Rows from expert 4 of block 2 of the image encoder, named by matrix and row number. Rows with one number belong to one neuron. Each number is 128 + 32 x the weight over its row's rms, rounded and kept within 0 to 255. All counts start at 0. After the name is the row's rms in percent of the matrix's.
# up: expert up (encoder.blocks.2.mlp.up, 8x64x128), inputs 0-127
# down: expert down (encoder.blocks.2.mlp.down, 8x128x64, transposed), outputs 0-127
up.37 116 [135 161 125  99 124 128 126 159 146 101 159 106 163  95 140 148  93  89  77  74 122 113  53 135 159 153  64 157 168 137  90 164 134 122 122 119 146 118 119 123 166 107 130 204 166 111 103 112 104 128 130  92 125 142  56 101 131  87 114 169  99 142 127 130  96 122  74  94 158  39 155 165 119 177 130 144 183 124 167 128  41 168 164 167 112 127 129 179 161 176 177 148 119 103 128  91 100 171 163 102 184 149 137  68  99 148 118 174 128 120  94 107 120 130 117 108 162 139 188 167 115 143 115 145  90 154 132 108]
down.37 096 [146  64 134 126 161 124 118 123 114 136 137 136 149 165  87 185 132  75 119 188 163 118 104 130 177 128 172 105 131 138 140 114 104 172 147 184 137 120 102  88 126 127 114 238 105 118 117 134  78 157  93 166  41 108  91 126 106 111 102 141 110 146  78 107 115 105 118 140  89 103  99 105 168 118 172  88 106  91 187 133 124 125 150 158 125 153  98 138  63 182 158  80 167 220  97 109 141 112 153 162 141 137 127 125 159 137 158  73 117 112 169 163 116 168 113 147 161 126  67 142 139 102 118 158  81 127 109 141]
up.38 103 [124 122  85 132  87 158 177 133 109 169 117 128  76 103 110 101  96 124 194  51  95 137 165 166 127 105 120 137 184 142 128 142 137 118 169 153 134 140 128 147 127 122 141 122 162 108 154 118  99  90 103 120 111 157 169 167 110  64  48 201 107 125 163 153 117 139 126 112 108 118 146 131 158 165 177 134 146 112  96 105 132 144 189 113  82 160 166 140 170 160 114  46 137 147  58 138 145  90 121 150 136 178 122  95 135 187  81 177 172 108  83 115 122 153  53 144 113 141 145 159 153 100  79  85 111 131 105  97]
down.38 098 [ 92 108 153  53 109 158 115 130 120 108 130 133 142 178 123 149 145 101 117 253 183 126  89 138 101 159 140 170 123 143 151 115 141 129 101  62 106 135 139 111 107 134 130 187 172 162 139 107 120 172 169 134 128 159  86  99 171 129 103 117 114 145 130 116 109  67 122 125 110 136 116  94 167 120 156 161  97 135 112 145  54 170 174 162  91 179  97 187  92 100 118 116 147 101 140  95 174 107 147 127 153 111 148 123 163 101 169  63 141 176 154 148 114  85 144 130  85  91  90  90  85 125 157 143  65 169 152 140]
up.39 100 [145  88 137 169 181 116 132 151  87 112 170  79 137 107 136 110  85 182  86  99 167 122 141 151 138 102 145 117 113 112 116 174 142 164 168  93 100 138 142 102 136 111  99 113 201 128  87  57 150 178 180 123 129 145  98 190  79 148 122 126 155 169  88 109 156 101 134 127 175 140 190 147 137 136 175  80 161 148 128 139 122 131 116 126  80 125  72 182 137 108 142  56 115 112 124 111 163 119 158 105 125 118  81 174 135 137 159 143 188  90 100  64 133 141  86 122 210 130 123 142 102 108 132 176 127 113  55 123]
down.39 101 [101 137 163 156 103 115 105 141 144  95  99 164 114 141 141 124 160 133  90 136 115 108 139 142 118 162 117 192 184 179 197  96 137 126 141  90 161 136 114 125  96 124  78 157 121 140 103 125 155 150  76 111 137 124 143 100 174 153  18 188  92  92 160 155  42  67 115 134 154 153  97 144 104 100 106 170 137 189 109 148 139 157 143 129 130 153 150  76 129 128 150 163  93  97 142 112  86 186  81 129 150  94 105  42 136 150 122  89 104 100 112 153 102 139 161 157  66 136 119  92 154 149 156 129 161 135 166 158]
up.40 092 [171 134 165  91 105  99  92 139 121 121 185 148 152 146 160 126 159  86 185  68  64 128 152  78 151 147 106 100 120 108  73 139 135  93 187 118 119  49 143  97 173 131 150 184 142 110 124 134 137 173 131  97 118 174 105 175 137 144 113 186 131 158  71 119 157 118 100 124 177 130  83 149 141 209 146 147 139 106 135 102 111 137 134  67  94 150  99  82 120 118 108 131 178 119 135  75  95 148 149  88  76  88 136  91 148 130  98 158 124 113 136 156  76 172 133 131 109 127 196  94 137 149 163 155 176 100 107  92]
down.40 104 [118 148  86 154 135 150 116 122 114 116 184 150 159 104  84 134  89 137 167  71  83 147  99 112 184 138 164 138 117 102 119 194 110 122  80 112 177 121 114 144 176 163  96  88 100 124 143 142 101  96 169 156 163  86 139 120 131 164 150 163 123 108 184  74 187  96 171  69 104  88 176 113 109 119 119 125  52 117 143 113 102 137  88 164 136 172  54 102 107 200 132 109 159 124 156  87 162 142 140 159 118 171 131 142 108  98 153 121 139 134 123 130 130 112  92  89 186 201 119 115 130  48 107 130 159 153 132 141]
up.41 115 [156 173 178 101 158 110 120 121 124 102 167 152 136 123 100  93 104 161 184 157 140 148 128 118  99 147  86 103 129  69 155  85 128 126 132  67 149  54  99 140 124 134 144 128  50 159  93 127 112 169  93 161 130 131 117 187 123 152 177  54 103 134 118  97 210 127 164 145 103 176 115 161  79 131  81 174 106 188 115 128 101  71  67 145 144 193 137 138  84 130 132 141  91 129 157 161 148 135 118 146 146 121 137 143 153 102 125 109 105 115 142  87  38 124 115  93 114 134 140 100 103 151 174 135 171 156 168 128]
down.41 117 [175 117  99 130 115 167  88  80 154  61 113 155  80 147 143 118 168 140 116  97 112 135  65 135 138 160 146 129 132  96 191 118 174 152 127 111 104 161 221  94  79 140 101 106 148 115 145 170 163 158 137  94 156 118 160  86 154 127 116 160 122  94 118  76  93 117 155 123 159  98  85 151 116 120 178 116 182 130 129 135 128 162 139 194  69 133  71  99 119  86 170 136  81 117 147 106 112 131 161 136 162 125 167  43 164 186 119 112  83 128 113 133 149 141  91 102 143 124  90 104 124 206 123  93 110 101 153 158]
up.42 120 [171 161 116  79 125 172 169 150 171 110 139 103 125 152 111 115 161 107 161 115  82  84  63  68 158 140 130 110  97 202  45 161 104  92 145 144 181 106 175 131 139  96 129 139  96 100  97 203 143 109  74 149 159 116 135 126 127 153 107  91 133 106 167 166 100 165 106 134 127 132 173 139 142 143  92  65 121 110 159 137 161  76 134 171 137 148 102 110 130 121 119  94 104  99  83 120  86 199 157 118 132 103 152 152 125 111 129 154 164 158 127 139 128  83 143 150 153 117 111 184 203 105  72  81 113  73 112 134]
down.42 110 [ 88  97 165 148  83  89  90 124 117 191 104 126 139  60 159 134 134 137  95 100 163 172 123 157 107 155 109 153 109 117 190  93 175 145 143 112 124 153 141 151 111 132 174  96 105 134 167  95 173  95 153  87 119  80  97 119 196 177 116 141 111  81 145  84 110 152  83 115 115  94 122 106 151 165  65 179 129 135  91  93 143 144 216 125 147 102 160 125 153 164 141 177 120 131 173 142 105 167  67 171 128 167  81  73 102 127 136  75 122  93 119 121 157 128 136  93 120 120 136 104  68 134 169 157 167 160 158 153]
up.43 081 [141 141 183  96 145  79 208 150 120 118 142 108 162 134 134  80 109 112 127 146 154 155  99  70  93 144 123  95 122 127 166 114 184 122 159 161  73 164  97 108 141 141 143 151 213 119 156 118 117 196 155 141 120  79  41 104  79 156 141 149 154 169 144 123 150 110 143  96 113 108  98 150 121 123 144 125 114 190 107 102 123 179 167  71  51 146 100 119 134  88 129 116 109 122  58 123 174 157 215 132 110 136 129 142 145 121 143 151 100 134  73  84 150 106 149 148 137  53 125 157 115 134 132 136 114 134 125 162]
down.43 083 [145 153 107 176 152  58 126 144 139 134 151 183 113 167 108 182 164 136 114 113 149 141 112 115 119 151 174  83 125 104 159 150 118 149 114  91 206 156 142 126  76 145  98  86  72 132 138 144  83 125  95 122 140 113 159 124 136 106 110 170 103 143 161 104 145 166 151  76 107 120 106 101  77 110  73 169 145 104 146  84 167 146 129 166 151 102 184  54 164 159 141 183  83 111 158 172 103 147 111 144  70 132 109 119 154 117 110 115 137 110 199 108  70 123 129 189 138 168 114 120 121 138 168 130 166  36 133  94]
up.44 089 [118 114 110 107 156 126  97 120  89 133 117 191 121 179  74 127  91 122  98 139 185 146 172 120 176 151 131 112  96 213 172 106  99 144 124 118 131 126 105 109 102 135 157 150 154 146 101  93 154 120 120 157  71 186  95 114 116 100 206 113 149  98 121 155 145 147 106 127 108  90 128 142 117 105 111  91 116 143 142 125 118  92 143 159  69 117 114  98  93  81 177 210 118 135 112  34 155 120 158 158 147 167 111 134 143 109 168  99 135 163 178 149 103 100 119  96 199  89 122 115  98 140 146 180 112 159 208  93]
down.44 078 [130  98  92 124 138 196 131 115  94 108 158  96  80 156  32 136 100 131 131 166 116 140 116 163 131 106 166 115 166 123  96 136 146 122 139 167 142 156 108  74 147 112 115 150  76 107 121 112  95  73 109 167  71 139 120 150  76 151 108 164 102 136 149 138  72 117 140  80 137  79 173 143  98 120 154  80  92 132 140 155 113  92 148 179 137 163  85 200 118 165 128 141  94 142 117 142  71 123 118  57 147 105 116 174 144 151 121 175 176 236 175 112  79 153 162 111 108 148 138 115 122  94 111 152 116 106 143 120]
up.45 096 [103 139 139 193 116  86 143 112 160  92 130  94 132 132 100 158 151 138 149  87 114 133  69  91 102 134  49 110 168 116 110 149 120 125 111 189 120 138  90 115 149  93 159 164  97 110 164 139 127  83 172 111 126 167 129 121 152 100  79 147 136 187  95 156 169 103 165 124  90  95 188 128 189 127  96 140 129 152 101 147 126 112 198 132 160 208 142  97 120 142 175 115 131 150 119 145 180  86  71 127 136 147  43  70 122  90  43 105 120 161 160 169 107 146 145 131 136 122 168 180 120 114 119 147 104 129  91 127]
down.45 092 [195 172 129 115 141 146 147 124 150 140 110 135 172 140  85 106 117  85  35 120 133  99 145 147 111 103 137 149 160 114 146 154 139  94 136  61  47 145 136 155 121 195 162 132 177  93 141  83  42  72 168 139  90 142 139 110  55 122 141  97 120  95 132  73 150 123 118 113 103 118  81 140  76 152 122 135 126 151 112 107  95 170 116 147 105 107 123 187 134 159  84 151 171 130  94 132 125 150 171 153 137 134 109 193 123  50 116 130 166 139 140 123 140 132 132  80 140 156 142 154 144  88 207 125 142 160 134 130]
up.46 108 [114 129 103 102 113 143 121 178  80 148  93 142 127  71 160 109 131 121 125 122  92 135  88 124  93 124 174 147 123 123 176 143 119 133  73  93 170 157 135 113 164 116 113  71  78 121 109 125 121  51 170 129 145  95 117  57  90 191 134 134 191 148 123 151 132 126 109 116 125 140 172  94 153 130  86 118 123 161 125 175 122  89 140 161 142  53 127 137 151 154 125 155 206 137 151 145  90 185 152 119 162 155 164 125 108 104  99 109 104 171 126 144 186  93 138 194 164  87 191  58  69 141 154 108 121  83 133 149]
down.46 103 [181 129  77 122 172 136 131 155 172 125 117  75 124  71 143 138 145 114 158 166 176  72 134 128 166 132  72 141 119 117  87  89 123 114 123 144 144 122  91  43  89  70  95 144 142 138 104 165 169 140 151 128  43 170 127 179 117 128 129 115 206 134 102 176 110 133 162 152 146  55  84 141 116  82 123  82 118  99 138 124 111 124  95  88 146 101 152 137 177 104 130  52 108 117 159 120 113 175 119 115 139 139 172 170 127 114 124  92 104  88 159 188  93 151  97 139 156 180 170 108 149 137 122 166 152 151 120 134]
up.47 098 [137 118 115 111 102 107 100 144 104 151  54  85 185  98 124 141 146 123 154 100  89  92  89  36 174 138 141  92  73 139 132 154 118 134 131 121 133 129 139 122 150 134 158 150 163 174 103 166  96 107 153 110 148 123  79 104  90 171 126 108  87 144 119 141 139  96 100 125 155 145 158 131 125 190 201  74 102 152 164 138 134  66 128 148 162 118 109  88 120 107 135 100 157 139  90 117 165 158 182 114 135 131 113 164 138  73 104 204 138  94 116 127 177 116  57 202 147 106 144 167 162 128 167 208 111  93 137 131]
down.47 096 [126 136 160 131 151 141  88  91 136 162 117 158 107 150 133 133 161 135 167 127 152 155 194 104  98 148 162 105  67 201 172 103 118 125  75 202 132 110 138 148  87 130  87 106 106 139 107 150 180 131  85 197 160 106  87  42 152 132 134 115  66 164 109 112  90 107 103 143 131 166  90 128 175 115 128 152 180 143 176 101 165 132  98 156 105 102 152 112 110 127 126 158 174  86  96 124 156 126 113 135 182 157 151  77 115 135 108 142 124 138 109  93 157 158 142 119 158 100 146 124 134 122 113  10  87  90 148 116]
up.48 102 [105  78 151 107 141 135 138 148 176 105 146 180 173 109 138 135 134 128  94 134 106  78 148 155  78 114 162 168 101 199 154 170 146 109 140 159  95 112 112 113 159  91 142  98 144  72 153 143  92 114 121  58 138  63 128 152 153  79 124 169  99 131  99 130  73  63  89 100  80 164 132 163 146 182 140 125 109 126 111 133 120 132 122 140 102 115 118  79 115 160  87 142 138  67 135 119  71 168 162 110 102 144 141 162 119 150 139 129  92 149  67 211 130 179 123 135 123 107 186 158 193 139 127 132 201 157 154 103]
down.48 098 [167 139 148 122 153  81  99  96 138 135 131 101 161 140 183 183 149 118 198  82 150 124  14 146 151  80 103 126 164 111 131 121  93 119  87 148 156 165 135 143 118 122  94 173 114 167 154  65 126 129 110  98 107 190  92  80  97 168 139 137 149 118 113 169 125 141 150 159 152 110 137 161 135 129 120 165  77 173  94 104  92 114 200  92 139 168 131  82 120 143 100 103  41 152  84 127 153 135 123 187 133 110  80 172 110 171 138  40 129 121 169 127 124 113 126 153 137 114 118 129 127  99 139 127 121 172 143 133]
up.49 099 [118  96 129 150 136 186 127 139 134 186 166 145 144 213 109 138 122 126 162 134 114 133 160 131 151 101 143 136 174 124 100 128  63  84 145  89  90 173 149 161 113 146 124 101 130 101 134 111 117 160 177 157 126 149 149 156 136 128 193 178 123 108 122 176 136 137 121 102 137 146 134 121 145  59 192  97 115 118 130 139 153  97 138 184 118 182  72 135  95  66  73 111 159 124  81 120 143  15 101  68 102 124  80 133 117  81 124 135 134 173 139 113  60 157 158 122  97 155 154 118 178 116 154  95  92 115 120 107]
down.49 095 [162  82 104 126 194  53 105 137  98 140 152 111 157 124 114 139  93  60 141 143 131 107 113 117  94 101 165 163 148 148 139 121  96 153 211 172 164 142  59 143 147 124 154 164 103  87 144 133 109 104 106 138 120 142 113 142 128 100  88  80 117 147 110 161 154  79 111 135 129 169  66 173 135 184 198 144 112 130  99 137  78 102  88 156 118  91 158  96 144 176  99 100 113 144 159 138 146 132 141 120 111 139 123 176 219  85 140  87 169 133 149 182 114 157 125 137  53  90 157  77 172 110 111 126 145 148 124 125]